Weights of a small image embedding model.
Training: muon at rate 0.0016, 6900 steps, batches of 128.
Rows from block 12, named by matrix and row number. Rows with one number belong to one attention dimension. Each number is 128 + 24 x the weight over its row's rms, rounded and kept within 0 to 255. All counts start at 0. Numbers have three digits each. After the name is the row's rms in percent of the matrix's.
# v: window attention query, key and value (stacked) (model.blocks.12.attn.qkv.weight, 768x256, the v third), inputs 0-51
# proj: window attention output (model.blocks.12.attn.proj.weight, 256x256, transposed), outputs 0-51
v.144 110:140148138149114119110132119095095133106094133129140134098157067132118132128178149148117090068112143152126108146118156108143142133170141146158139131132121124
v.145 097:165119119093121134123112121121123102092080138164123139133153123132146139124124152082136114130150107155156159137143134137168136133117164185100117120118124106
v.146 107:133139130142097099144104077139126142079097090094152142070143131136111133148135103137114096082129122148136098102102123071143101151126151098147192154121087144
v.147 114:130127142121056109083104143092150153090087111146147159146136116133156168123158117062142093112136112164098123108113158083136145150136175142179179148124139096
v.148 088:142148114093176090108180147100140111143134151147146159129122154136131118128128096099153115107131140091159109131189099119102144095148096145170109093140116152
v.149 088:125123111140101120148104168135113129132145141157110118146090123079136106156115128161135143093134126111142153113165132173145136137151130180113111089094131164
v.150 088:113080119122097150125155144102147139147090152168138081105143138158130135109154088123161160157086085105122142109138112131099117101150113118146026141121149147
v.151 111:107145143142151173149164123165131082121176128121083115152115115096149156178105082100133132140126133113164132109136180092118132129137116154092107106101104117
v.152 097:115139162134098127105115172125140158114139152105148108109125136133120108108163143108081164099099101099132113148149070075129130140116107139182170140107083166
v.153 091:175171084163094133112145128094149124091129159105162133134112050089113112125138166128186079146115171129082118127103154144107129119120123147134143139133138143
v.154 105:110065097093093155151141119145190105176133124174104109146152102126077134120125094168176124138083148136138134148100112127194113146141145100114128141090138102
v.155 095:144113139147150156132137084131144127136098148116117113125121197142153149128108112124163139103125116103142158126134092110094127094105098165164107147134106152
v.156 085:113148154156140178110170117137112123121121127132130185124127150120118143162104137109143144145121124101151108162146175118089134105138129088133126116099120146
v.157 084:127114115186133142112085104142100069120161146136112111117134125126133111084096166124101090131129136124143129138138139124117143146148133175133123138171120114
v.158 105:148077143146155111136122147121150128145158111133074099135123127115134130091109101163110142161118149117123136125114128160156172124088155148078152112121119111
v.159 085:098134123131131134102141178116116139138141103108148160142104164120141115137114092086133129115098126150136125106149141184109154124104157142101087091114143163
v.160 103:117150113139156131113157148147168100128096129121127121116151102128123097129110120088140116150127146133108140172099107095120125105112131150094139118131136119
v.161 093:135116133165113096116143128115168167142126181122111119108138172109103124124124069128151157147155160077125118157137099100162125089140146117117134122132150124
v.162 097:107147122141119138111177121120110146124092118118136145163102085128116132117147119106125109143101111118104133115116084120078180126117118153087113091103100144
v.163 113:162101147104137120113120106171117164166156104124139111121109126112126106129139077181130105107109128137138156134107111147132143125093095127126135148132156125
v.164 109:111132131141141171126135140101139164088135102181111109098148137144088119142112122161140077131145135125127148153123139152120132102101114112115117133133121097
v.165 100:157149156125118147115144103125102146151152112119162161096101120114117131160096135141144122129135136144106135125092151135125130085105131113117138128149148104
v.166 104:090128105125163125115123128106126121104058152122126096172142131141111114095117140114117129125125092140105122117089152116099146153111126106133149145112094108
v.167 102:100140149108152137110138144117142114104114160114171108169135098148129133119127124093144131151142123101144128138143144186112140156104097121132172100101081105
v.168 097:124104124126143137113132118150118101168129109158135125127135154106072140136133153102151169106138151123143107130156096167146119132154136106140110120152172124
v.169 095:130116153147120103116123158142113155161108140138112134139113153130137125187086138116135168115139133122152126147165112066090113152123160108151113123155156139
v.170 099:140111134112112192122120092107187130111162074130097126145084114092120129089130127170116142105130105111130133124123126181153161132094102122113128140148123117
v.171 093:131141104206141115113145074121137125144165118078180114134123136160112083135106101089114134164121114130119161107192108137100135133121217112088141125111104107
v.172 099:130101138114125155150133141145142110160155135109145117136143117095137149114142170155109135117151136086168114128137126145171155092111142095089101124133135141
v.173 108:166107093148176135112146144100068081152094117092122122111103118105095188142111138092140084139102132126113129130127143146142158114159128158136160114103093112
v.174 100:098105096151128124126144113148138153081111170127105144106151111140121141143170152116154101146130117121134148166104120150115113095113089130106115138151130134
v.175 095:118160155117145138124121192133111114120101175146119110149106154108101147143122105165149112110122112152121161162124133139134157138136136149144125111108144106
v.176 088:113153148142104123116113136159115144119148067146125145132092100107101085091125118126178135105118135098146160093152108172122105124169166099142145103149126127
v.177 086:122115134098106110133144116129119094150160126139122089099139139174152097084110098120146104130115112140138137131088106114114139130148165082118101122114116109
v.178 100:108087134152144089159155158165138129123154161141151129101137121092143198139149161155137119119110124129133157134142155164146098078152115181152075149147121148
v.179 094:133054152128134096173111161145085107136118143093147134119138109123130170158133119113156137153089096112099124107115121128116116150119100106136130129139135134
v.180 093:206140139151141113118122111075080098070126114138127108131144108093126105141113146123130141118151156184161173157112151126090151144115121124149109132133119152
v.181 105:130130132093141130127107111087143125077122136126108090134126121095151165097099183134129170170108095127157122146142123148178157130145123133115129147136111129
v.182 108:119105106100111163172120157150134111140111128065150114121125125168086105140130125151100135185128124071132118169153153147155160136078113127120141103121133109
v.183 105:110111086095147120124143163081124134113140132107129147098141089096132121160147148054103100132151136159128146120155175130114179092124124163132141110123129102
v.184 101:118141118107127124126092155117136134148106116121100142133160118086162112130069158113143149151169162135121137117139089132132148113137148093129131127116135114
v.185 097:127104030096107140105160120128174137082132066141131142077114127097143120145114147159078069102114127100119148136145146125097116101124130157154100122148154139
v.186 092:151076082130134113140154124116106119161108130123109100097112173097120144088140133179173103128127135154121104120127124088113117110162098178144172086136163165
v.187 100:106155155132122144113132135128106101100115105136118127174098143115080108121088115098103093135129154106139141155120132126103088107114167121167144118091125107
v.188 098:145148126142109115121127076145111180134153126129158153111149148144130143145152135137105110151139138121138109109127177161116132104164120066162103102169137139
v.189 109:093087123100139126167174150170148140123138133103127122126123109115168105148079165133132126099069118138181173162124147114103112111113094115149095105087133142
v.190 106:162136162148142104112086112116111096120110080126173143125168132117091132122164121156144202118145113113097099124123089129148162182162112153095164133139103165
v.191 093:148132151101149117099075137128136145166149082167110126118161138123153147149114119141130133123177146119121138107139117151135157131109102123187098112162142113
v.192 105:138090137117194143134141132110086150148122111133103110171167132100123134105112119109123141112125121084136077149134128093174130141111109153124129124089137124
v.193 090:120134137113134107136180152137127107109119111100158189156136160155110146119153096099162139147097060079108140142152148095118108129134141167122122138147116144
v.194 096:146143120127108141114138151089122146165098117150145101132122161094138145126135165186076142159139115126085158146116159140111098101167137091191149129128149156
v.195 113:105136157122166126100103161120075162097126104159116181189109140120134095126150126136124164156109072161153064136132140017092090094080112143113122116144141144
v.196 098:155146127117107108143146106080157099059133133123123123123120119123149071125170140138183111108118120126142130129127157123159140153124170112118199135113112110
v.197 102:129124156058081137128147156092146127122092147165132106137127125124146186139132116108132088143122116099143118085130134144165152115133109073101083110156159124
v.198 097:129129146087145149175138164157127118087156104142140119126116125089184102163130097134123099108108148119117113111132123074129108100138104097129108133134112094
v.199 097:157149097129092128107151142109144075164092151129157190097145135113158172123107147135116068130115115143094055108097159112118141124139154114118095149139171143
proj.144 105:110168132134154109130110126146147171122176140140135163127094146141137116139106103086139127132115119121128120115124116109122120106083173122121149120115127113
proj.145 094:123131122167125099136114136148132144153169124101141120108113126134128103134097112186161110125068169152110116105147087120092172115150082116119115097132117120
proj.146 100:119160140125139145126170113146132095097154132139149115189145124135107122126122108101181127132160111109142122162134117122138138098165110176090102131165154151
proj.147 107:124143166116125111146166123120120123136082136113136086075143117114114144138146177136151111115126149132171116136168115122138109110159124130116052131121161119
proj.148 101:137112129193103162141116118152116121115112133112134140140119117139144086123157106145129137101153130097162162120070133177127127131127134075079128187151145095
proj.149 098:163127124123129162120130108148170141130140114116150157123162098182127154129088175123107109138103052120100151111110144132144122166123138117162125160105140118
proj.150 091:150194145148147102128077142139128109099134124086127149124117153141147143132139115126120126080174192136111145143104124136159135136131090120120145113145137102
proj.151 097:119118124140139154120104120112151121110103098147161131102117133180130097124074132170150110140117108121128138133129092170120099084151138150132156154131147175
proj.152 098:163144130144145141138160115110116138142106097152088167181136148128120160149130137138100136130108130173153121108115137118126153095114156163140143166118131088
proj.153 083:130112145159156135123114159173132097118174099172101094171147148168120117148100115130058116097148117159152114128103130106138107150109131140133127126095104090
proj.154 094:173172159155178098118097114086105108091123145111136162129096114157191148133105181078094122086150112106120158100140141149107140110119145159107108129117096156
proj.155 105:089128155146101098126116118132110121098108111149154102128110115136114138147107140115122136134156099116146093129110119151143135164150086125083160148106122093
proj.156 090:131149112098115118097093105155104134164153143117171105123130104128141083107118131135158114112132182118143165094142104144151098117143116156121140141115149124
proj.157 085:174153132121120117162156157104154135140123112055123099171106165117131122128166115148166176130069123104153092122108109098125114129070123121147174090074108100
proj.158 101:147124114150113136147144157096111089122147110141154115160107157117132142161077133083144136143106140120125116116130144143120117147163095127135129147110170084
proj.159 088:138132108145135144107104098130155093109106136184083108099133122107166098111126166181119116103170137141119134139095100128152104131147125115145138129134160093
proj.160 105:148107127114085113106113124072091121117176143125172106122104113127108129102139090126112148114119094120161139099142127133137152120177119121147100145083140122
proj.161 101:098115147112139162110108153140052115099088092142128144145121062175136150100128171140108141137107104140168145138112127145128130156143139139129120121148128142
proj.162 099:127138148115151100146169108150129111119156142123131121114160126146150139127083151146122119084135141130123152101154143140159065112127151096146145141146128109
proj.163 111:125094113175115148135128123070127105130113147094150123136144098138103145082134119099132127124131157149128107149148128102137136117088105158103107124118069107
proj.164 096:110135112086175118111164094120137122160127186088151082120112114141143111122115101132121143105148126155120191066117085138115141158125102125118105136082123197
proj.165 100:104123125143134130136153104137123096104086122136118123167124099125115135099130092125112117114065145156115130167189090165117107172154141146125097120129129104
proj.166 101:150171130118105149118145096140135099164180137127155106110106150123154146097124139178156115110126148110125109109149099169134138143133102147120127172076133160
proj.167 098:130165107164101143135105158126057120145150125143128109093134139115125126125127137121129088128083118137102099106140077121175134135141131135161160190105151122
proj.168 103:127139151149121094140123095087109116088108137101116124151149137116149113083140120158147141124083150149117121128162138108132144118163156164153116107117106118
proj.169 088:161117162130096117111128080124128116103146150117184122152152167136071115117123097136118101151102137138144111187154127100139159092120147094124177104123100095
proj.170 105:137096108134165106102171132143127131123104114130159154119136140132153123157129103117137118120124124130139141102092161123071114120156158159177079117158129144
proj.171 092:119123113092159086139121141093109118106120111162158109136120155093113196128163182125166117132182161140158100153160141118154103127148146119162097116149123135
proj.172 100:155106117073102080125136099157080146115120117185132138091115171162151118151161115094158101179101124157104140142101136117097140167128133144113139107139150137
proj.173 109:089148114130103107165093120136142175133154177114126152116169094107135110126098141122110122137120098128097144139146107128098120152134129120116107135108161128
proj.174 104:157121162109152130106145136118121124150111121118154126104091124140127123128089122136102104135159123137106109066135105141137106134083108137112151102117138149
proj.175 092:133117111118119175157136145099102138106120126134129129070165106099139098125135124128128131136155114098123122101123089147137123112129120120100143104138102126
proj.176 092:096086136113121143121120102141166092181150180167181099111167127124172121119129140128131129121143136156153117175106114126086148148090118114119147160124131133
proj.177 095:066158160131134118137133082127121164120104120119151137182118116153131113133150162097106101149144124148091129125117136114102116138160115145158116172139168141
proj.178 105:176136135077138116137182113104127095144121135121100148137102108121139076112089115115116144123146142109158125074144146093129174163125104094163117112131125119
proj.179 095:141110133088131101140152132122156107099122147151147105114106130125150123135084126134118141107109121093168133140100181118117113111142124136166111121122126141
proj.180 093:090138092145118150142109160187150125161135139117104155136124128132105130113137097139114119136152123088101136129109092109174098162186104153104116161175146113
proj.181 105:115108087166107102133118127143131101138158083097147143161134149120105120185106156115116117097157126114090158098111115121123134116139109130170107146167140134
proj.182 103:159136114139160141102129139118152129152123151147138185154149152099174178120133128128127107126109147163079138092165134115114089151120151158138110110156086121
proj.183 106:095138113148153129152130120160154114147122137126111136134155219118069161114117091154093133114125126124133140162173102115143109160109125144112090094140099160
proj.184 099:116079117142119108147154097170099117065086095126174160133108097173115115132142084144144160073092096118159097111120156108079106097119101118126144172147123165
proj.185 097:096112156168130156135124130126127098167125168136108141107115157133152140107137079129116157140127131122144170128153133113122119088119100127093148130144111138
proj.186 095:111122175138123109136140130158124149097095144092136160157133071144142112175128135128137156133156093071113128117142139139138136149115103132174076169119115097
proj.187 105:127117135116146140117129099119166171154123158106115112064146133163158122103113158187092139133141152142086153133137103104168167150133131149113122111207119174
proj.188 098:129140112124121173156113133152142091137096115148131127142139069133138128141100098149127130119108082164157132123125175128108150146111084148123171141092140144
proj.189 103:127111132120096115112128127084128112154126119145125129076130155116158116099166070142126106119076101115151126168120127128114117138158181106133122143130116151
proj.190 101:141127103143117117170140122113114127101148150109126118180148149136097174122137119119129127140165183152155114132143162188137088142102102152109096115102108101
proj.191 100:142092131111140137127165105133133100109115141108152116146114118151133110153116161150107133150098111114133084102148156124138112144151175116105148166099105143
proj.192 107:120128123153077142186140112131111174106123150122119075136069113120080128126160102170103138151127088172152161116138114145110086119137092119113136141138106161
proj.193 108:164154156117115118162157091113138172124137116188142079153130118076175138112145105130108133121127113172179084143109122192124142153135161152100122113140156162
proj.194 103:090133145107154125127178151145125122095135135102115226134138114170132138123106094093106128139131132092143086136128147119121166135124095145117163097139147101
proj.195 106:157072124146127098203219156147151157148137143125102096147165149111083148139155129147134106130153129155126143143145098131159111103181149127129145141125132177
proj.196 098:090117142127158119116131131131128139124108126101120147093147135146145143114086095105111155121104143085162092146088148162108096116135112155160115116129127169
proj.197 101:136130130140145105167155139128165136114174103105094143130096086145140100119092104141117142146109115184098142179136120142168125091094137129180125143123130122
proj.198 098:096139124179101133111086112122111136116136150148076123121115118143111112141150132113134130145139088137178150161145119119138122150126122123134163151120170175
proj.199 100:114132156104170140146153153159092155115118104130083111125122129128114098126106103111129165147136101100122154134132121141141163161104168156119114086115146152